{"dataset": "gratings and oriented noise at many angles and scales", "horizontal_flip": false, "norm_position": "pre", "mlp_ratio": 4, "bias": "all", "qk_norm": false, "parallel_block": false, "am_softmax_scale": 16, "max_steps": 9200, "epochs": 6.0, "weight_decay": 0.1}
Rows from block 7 of a small image embedding model, named by matrix and row number. Rows with one number belong to one neuron. Each number is 500 + 25 x the weight over its row's rms, rounded and kept within 0 to 999. All counts start at 0. Numbers have three digits each.
After each neuron's rows are labels from the 100 images, of 14976, where the neuron reaches its highest value: "peak at" is the part of the image that holds the peak; "colour at peak" is the nearest of a few named colours to the mean colour under the peak. Only what is clearly more common there than usual is listed. The data: gratings and oriented noise at many angles and scales.
# fc1: MLP up (model.blocks.7.mlp.fc1.weight, 768x192), inputs 0-95
# fc2: MLP down (model.blocks.7.mlp.fc2.weight, 192x768, transposed), outputs 0-95

fc1.164:488528493547474534576503536493493547509536485481512505464521523487520483508482465470536542511500489487521509505492511523507510508497495507490484471509492493506475490492501529550495545531482497487527509489459524522510532512512542525473504469502480508515508506497491483452488510443456527519
fc2.164:506491477527529495486491536518479515474507485487455534505485468496486481562484507487449521525437510445504541524535496462539517487472478498534545482501520460509499532518491511499505479479464521520496510492511513539457507515508501499476515503488519529503459533471501482461536517505466487464
peak at: centre
colour at peak: grey

fc1.631:495491517502512492451491506539487480473518496516454548456554493471491529524516488521485439485501453512538529518492529531497496477493499504472459486480497461463491472534491513485458519512498492459506505494548453545467479543501531487528505511473508475501493501517479494499514544469482451508
fc2.631:519469537479542521522517507493533491502494490503522446470483486481483483499495502505472499523489478483508512525484508475480507478482500539463502504475523498511517521439512434500517539519518517508496495522514517513466495491540461518493456516523494495557495538484531453493507464518518515518
peak at: centre
colour at peak: cyan; green

fc1.324:489505512502529509546481530524508480517510463495458506505497489489475559515476492474533468500512458484474542491472503496502475523474525506482495516451526449513517548502442554497543494494497533531504529503528506456528505512529475550474505448490492492498513522502498515486482497454514458517
fc2.324:486511519479507477485491467538532517520473530522439471456486474525498495545516484533470476471488474524501505482463480492533507509498509541462469509473474512526486491476507476504517499500501515479522513548500504578539535521501530476498475516496467481515501495517460574475484490492487470480
peak at: bottom left
colour at peak: green

fc1.356:457513494460533523510464542528500515516526455475406505465512508501523516492502472465557447463512473503479526504459525438482490479480510528516513461503489500500537496498503525523481527466529500511463499504483522514467515507494465484498488487499479510505512515524467466481485513438500507449
fc2.356:461500500518534515479505494456551484501457504525489490489526478563504512533534501493494567490465425519540525500552526504497504490450513487503556520456467494518482484470471466465480521541482551485481511509515505498509472465544467464486477489538481516514490490512481499483504441490493515465
peak at: centre
colour at peak: grey

fc1.628:490498487521502492475492483512527503507513506457532492518532507470496457505473487486492497504479478506515525517501513489487561477508506461482442496501509520496482536485524564522552492538524489519532513502471490496505528508442499507441524476543508531497499472537526499497480522512464492458
fc2.628:483487517468501502476500539485472506498462521532512516474462460516475525496505480499487484495482568475517472509514486505488509535520507518544560516521508478497523514496530466512444544461489503501498458507529513541514503495488485526507513502508515439494514479493507501469537498500547502459
peak at: top right
colour at peak: yellow

fc1.120:492511514502534540508463479530475435481522477513530503454551516498470518475502509535451449500489507528494538471442552502497499521486466514488492526488492489460512518521466496502529514473520499473519511527540501576496485521497517515495516499464483515503454540506540532496511549495526528525
fc2.120:492493515520514483474520489479502537492510498480518548549511491508485471517515533498531509473517437519502479532528471497510493501489515504470527492472527502538487476418478480514522515523492524503474478551522539467477471464494464511492456487510519473526497519501524485484491473522503515535
peak at: centre
colour at peak: cyan

fc1.180:491481508494495486479509502479488539523482505504499501521483456522467478513509466508485515491558529526543498488486461486536508519529461524487494531517500509511517517477512524462517499499491527496459475430523482467496590522471472477494604445495516511494538481517512504489514481525481497489
fc2.180:518500556497501506543484472506532468495474491467491527515512536493528535520547484503489443471500474521543488525471485483541497498462485532484505491487523535470489490499481533472481502532516483480506522476478485512524518505462521486532507492485527550502489511510481520505488454510490473507
peak at: bottom centre
colour at peak: grey

fc1.460:492507541482518519560518483499517496505484490527486515492469511512536508544482484474489486491471545527494470506515514468502468521506514480531459504508517468479530469510471530524525516533502480481476549516486543516526515533469509497480479504531471502465491518533510482493470495500504489540
fc2.460:485479526449528483450477503476497482503512483488494531477478464499461528460489495538563539504503435503520509465492495512519536483513485492488551486528503537505494517525496471481512483492465488507493510524462465459479498508519495506492479498471471516508499453480463508524542511531506512488
peak at: top right
colour at peak: purple

fc1.475:502553486456483514486455476519525506505495481482477538492489500502500473525531523478448478465470533531511514487507549493474488508465518515539480490515542518457495476470541484530473518484484489544491467529528477503472501483519490507520485532536514515505545540535515479484481499462495466547
fc2.475:531456493477472550465478484522536481511501496515522469515495497507521474472490500496520526518552445502473513530510520525508506516484528507520534512477542521560474471523506497471508508522510521480460510539492444470530489562509522531467478472506521488498498496502479505548474496516535498488
peak at: centre
colour at peak: purple

fc1.448:455464493481532528546497552496526504497517535519494486471493483495529525532521525486511437512517538499482469479509515462509455511498537510485534473461500487510523527524475513479474493483469527480503518507505507532487501514465530512501477514499486494481502522554475491451511503486515489535
fc2.448:449510457523514487498520486443497452530481528531511526502515472527461514481493498522510545520499462465503489478503455482518527478529464446480506475508490553474520485523473468498517502508475510501514510513515505475482450534494476523478473487479496530511459489534510516531515529494536498498
peak at: top right
colour at peak: black

fc1.661:506429503508506502496470451504495474493491501535479512436525505484501510443516483509499474504511527521473531501486496526513517505442524496490491485485516519487470491491487538503423478487452498488520507537508500486527515474511503506499539549431469478538499495489507505492459488544491575441
fc2.661:482506481452499512492528510484521473519530516481511519510491465483474525494530512512534550498512460489491481545518458482493517466458485492510559496528470539507503530498521496476510502498528526545504516535501498484494500472486490521481499527500530510507477465496477455491554506536509477493
peak at: centre
colour at peak: purple

fc1.486:500512512503526542482499533509544542532500515557449495444496501474506527487512434487490443454501512523519493450478548496501505502484520462511529476496530481497553462499491490562467488506493526512494504489498487486513501513510458526521427528482492505526485526521490501460530497510498515527
fc2.486:442498489503527478502478464463476496529520495510522496523498470501482539499521485508509553535514429493502500520514494509517488503480492486529485478463471502492494496444482459503470492532473491519540513516483451464538491522501507486502497476511490486514523480484504494513503509527528512488
peak at: bottom left
colour at peak: cyan

fc1.482:500512493527511510483490467515524502514512510445527496504543505473499449499481486499499498488485481515518521515494515502482553484519506460498441490511511532483491529483521557503544501532531491529527507495470486501498539498441498504436528475545515533505505481540528492496481517509462496464
fc2.482:494505514468499493466527528464481515494470512548524500471473454518466523499511475497485484500503553475499470491517497500509497532512512513544557525526517475503504503487529451514458526448487518483489457529530502532530494495491476529498512500500500440481509474491484505469531484490535488466
peak at: top right
colour at peak: yellow

fc1.231:494499480492533482555489511491513505513472506442434519499510501541488517525523460516500461520508505458461483452486531521502505495522539476521501519477533507486506497537490501470507463493512529454527502480526483508496501509512516514485520499506497509513507499492492468464471506512467482518
fc2.231:483488491498455538527483497489495490514519496491467519477496509519452537511493490539542492480519488521497509546509492475546547489499469478524526478476518489491512510481496495528498495476526504539504472533492486461477484478480493482518448511453454506516495508510498489441523510526557516472
peak at: centre
colour at peak: purple

fc1.705:499489483512517489494496461527535524504517512462529505503544503465500453484492495502516490486486465525489496521481515504479556470521525463489444505497506534493490534491519535518526487530530495529508505491464503499498513498449508518447516470551516538512504471547543515503471503525464493468
fc2.705:482485518457495504466532512453469513509448517549527503477468449530463507487514491503487499487528567486510471492519491496491512518531507526540536533513509477491523511493535465493450533455480499497488445504549480505525514491498487518520520493499497434480522468487509505487525483506555479487
peak at: top left; top right
colour at peak: yellow; pink

fc1.719:495519494481473483551480469465499484511519476514467490466471534472530518495496460498502508490485565495507510520518553451511492491505543525532527490484522462503538497499506523542572488521484498526498512525482485485512483555516469487527505498483471528486497508536489478554506526493470456485
fc2.719:488499496505518468493488542510505466515507497453523520533483460505540494488501491559493501524468439526466475490477537534525514517513460534519515540499514464491497514491473469471514474513514540461501475519488509513504480461503539522469460506500489512497500500477519526515487540497501508512
peak at: top right
colour at peak: brown

fc1.451:459499530485520506512476483566501511521474471500490536478471512501477548538521499479503452487487519527496527552500517499509522535493510511526499506503501503504485493513462552506439502515484483514500481547512504536524491500505480515499480481497490501496481510461481490506443495468458502473
fc2.451:504490500453514502474503505520502491505517494551516520525533480543454516492498506510548528503492422525510487452492491474550504504493467494461533509473480509491463499434509466502507473515518516476533530497485478495480524515495511519500518517467496531481497482526494526490511453532535536506
peak at: centre
colour at peak: cyan

fc1.6:510488503463480465509493523499489484542463480462500530467499546450505554555504484507473502496492533504507535517498549529525514521491504462471465555468513478477484440499499477501469488487539486485508517485485522482481478522485508504455510466504482485503508446498450494464470506533435445484
fc2.6:498416476514502520473493481521540446473510491505486487523473481541502510457528528513507478533504432524495489513529521498504488514466442518486547503525489498521486530468532512489519481482508488490441488521513486545479512501522528521501498540482494513519538501494517493505501496492516521449
peak at: centre
colour at peak: grey

fc1.191:483484524525484482503480486507482508526518502515527454514529487501511459479502500504522514501558487527507482521488532465483519508501486484451515493489505511523512517478485502490514493498511507478515502505450485517472500525513471527457513483512527496478496431518558486505504490508483496511
fc2.191:499512474531504491532505503504516491469523478478478499538495517477522503542501483464497480499517499513501546495520472519484490476504496493483450496441483508487486485482471496503517503521505481485509536493499517510526515492517524481532469533503492530522497512480471534484497535496499531530
peak at: top left
colour at peak: cyan

fc1.240:472452517506436500480544466485498464513485496497455535517525504494504503492484537514493502515481484489488513491488502488501511492484530474467501509488498456525526525523478520473544468516474499455523487511522467496451488531471500491497492491490477507468517471491476485487509526478485466524
fc2.240:497512486511548491525554526540488500550462488496485461500482524587501509554521503538475504529520461498523476510559491469489488488473501483521511475480494471454501485506479475512470492513502485488499483490492479545498484481554481501545466462488474538508506534481510505489462498549534504512
peak at: centre
colour at peak: brown

fc1.43:447497481466509505490538531449467511549486509507485469464500498539437481495493446520472554485513545508526485460520523530503541507518516514534515525527519501485498491481504527489500526502497494516488470488545495468514552524498513484494514480496458488460510482530514476472474522465487523491
fc2.43:541520507520487504509463453527560468453511487496471527540503546473537517493475561493502456511528426516474502513481482506479476488498481480483472486477489512492483492474492502490511499530547476479527555519484526483495483468519509460530489546519505494516476510479483519515480498527511489494
peak at: top left
colour at peak: pink

fc1.391:503451513477515499490473509492488501504500497488488509447505515455491511541511476515491487520494551470514508502506513515521502481489485492481459512442509458495492491502487485511482496500493488518501530493521481508482472524487567515514515542461481510474494513493504509500478533548464513504
fc2.391:531451502485536542485488475489522450466517481530447507514504514545501490487522491528514510461543474502478509518506529466523535480485478535491517499470505533497517489478535507492479506510507492496504483539464535513490465494504518485490448502496465473493475517505487469508499484456517446498
peak at: centre
colour at peak: green

fc1.106:515495490503507469515478531542530506480533497478456543470487495491499528497491528525485460500508503535545523491468534522477508478470527515524496491497514473512508470495506497535476485523534522502508493488530489488507510491510494535514458518537507479491496510531530491411490486491506558480
fc2.106:503462490504520515493510520506516550523513518502490500538459483515479487492524514484518528506507448496454458515476469511474491531474483474522491506489485484516521501484494466495487527526476514485532490516506466493517458495512479469450471478477517514510499541525509498506504499510523512498
peak at: centre
colour at peak: cyan

fc1.368:505472489477479499481467471486490503462533527480494492458501525511469498487510485522486462547500495547518493518507563555501496532490489474469503550522519526465505447509527492509484521474508500518512533544483457496514505502490501507511507522511461506506489526469504492476407453467513538474
fc2.368:511471489474514496488516483497495483496521514494537535547512494529466504511532505536532461464495407509488489518504460478534533467468477482499531473489555453506548529472526501516541515469510515504522467547497482509475465499498485478471468530474534483485500516494505489462572487501502496498
peak at: centre
colour at peak: purple

fc1.10:504486482504518500492490477532525508518504527464529500505550513472497462486496492496517493487490467520497501527487512496483548463516518455482453501503504531489494538477531543527523501520532494528509512491470485520497526496456499519431541470534512542494502472548528491511476505518469495481
fc2.10:485493537459485500471536533454483513489458508528525498489456460524465518510506477513490502487529553472491474493518503498484507516509499523545537535517516463485508499489517445480461527461470514470496458528538498508535490493506478525522516501491500428495519477495500513475521483499538465481
peak at: top left
colour at peak: yellow

fc1.583:522487484491483498486487494479490468518519514529488502457486556488460496550514511504474441524473490504470505504524533571524526480503489505496530504502489474500510457486502500525461513533523502492521493478496520543506508504545456548524504515463538534514495490516468478490467525483459556516
fc2.583:500547493538524552478501503499524515523480519491543505519558481538498492527522549499525522500465457525523474468534540479515468533511457499459493530481497476508480507428501485493522519494481535515467498566497453501493504472486495473499473458537475466517488449509485508510498496528502530500
peak at: centre
colour at peak: cyan

fc1.4:492432536476514526526498509502528506486442466502468504472482512482490490523518495509511505520489530508483520471467538445529514513504561502549520475463527505490477525489521515487550488551510547543489520509506490536518500532493438501529474499454522495489516549494476474532507504481534479530
fc2.4:469514533469511485533494466452480480532511518515499471477489501460528503523560508526543488500513428543492495523519488506526485482479468518500519498498499514536477520483501503485490538477472520535529463541459468463492519458503507487486458503493509497525523476497501498465523498528515499542
peak at: centre
colour at peak: purple

fc1.432:535527476510500512539513480550535489477477529533488507501483517471527507454517525495560473445497475517483465503454476509504515511524483470495492512504484535467476474430476473500511554514533479495499516500486523540487507497550505510510502512577495485553530513454505537497486484525537484532
fc2.432:505498496529526490486523513484538528487450509548493510522463486513463521484486531524515536489521488467481476510494460474516521494566485554507498517513509500465517538471543482441536537506514503522471486487518478449505499486536519491508515499510498484462535480520501480492464489538537473534
peak at: centre
colour at peak: purple

fc1.217:482470495482518468462492520450457559522507511506495478508475472524460452516508465507470533491524553502516469509533506445472553512513472504501503549521518462509498507493483522475511480495481507537473473458514478466526533531492483505483552472491513471475516476515532493477522502508478519493
fc2.217:517508533472524493532446461543538465468486503511508539501506537472508546491522535513519453488557482532497489515469480532517475479494513514512491511472504540495511491483492511496469525550519493514506546480510499521492518471483512470520509517493508512499484514495483512522470463509511490509
peak at: bottom left; bottom right
colour at peak: grey

fc1.613:474538461494543485500550481497512461514469531461443520495500504494562499546465498516479473501538540457487467551493499500490514513508505531493500477524512516478507509504495498519511507469522498509466489512501509507501504499503497490492474506543488532496459479513479481459529494498522460467
fc2.613:508481471531563503502488508492499524483501502514485502488523512472456532464477514477515481519517455499447498493529509497541509490447493482464521485525538502483515510486544467527451486471542533489531489501515496465472474505465484514488465492507505501494514503540531517493524522535479540539
peak at: centre
colour at peak: purple

fc1.328:505485504523495478489486531486499514496468481482509501485504486502498475528478456448491508531493512488524567523517501488478558502510483484516501492498493487495499519490533570544512517517494478493564511501499477522502507518470525510424541500517479527509491478480528480462500534467477509478
fc2.328:532505480506540486497466525520477504486506501486482512489476509497484491523490494469483490531487502447482497515533486493493506513499484487528546499532514458529516514476510479529463492470499498513536511528499530532484502514496481517450543531528542447511459515456530490448528490497538515462
peak at: centre
colour at peak: green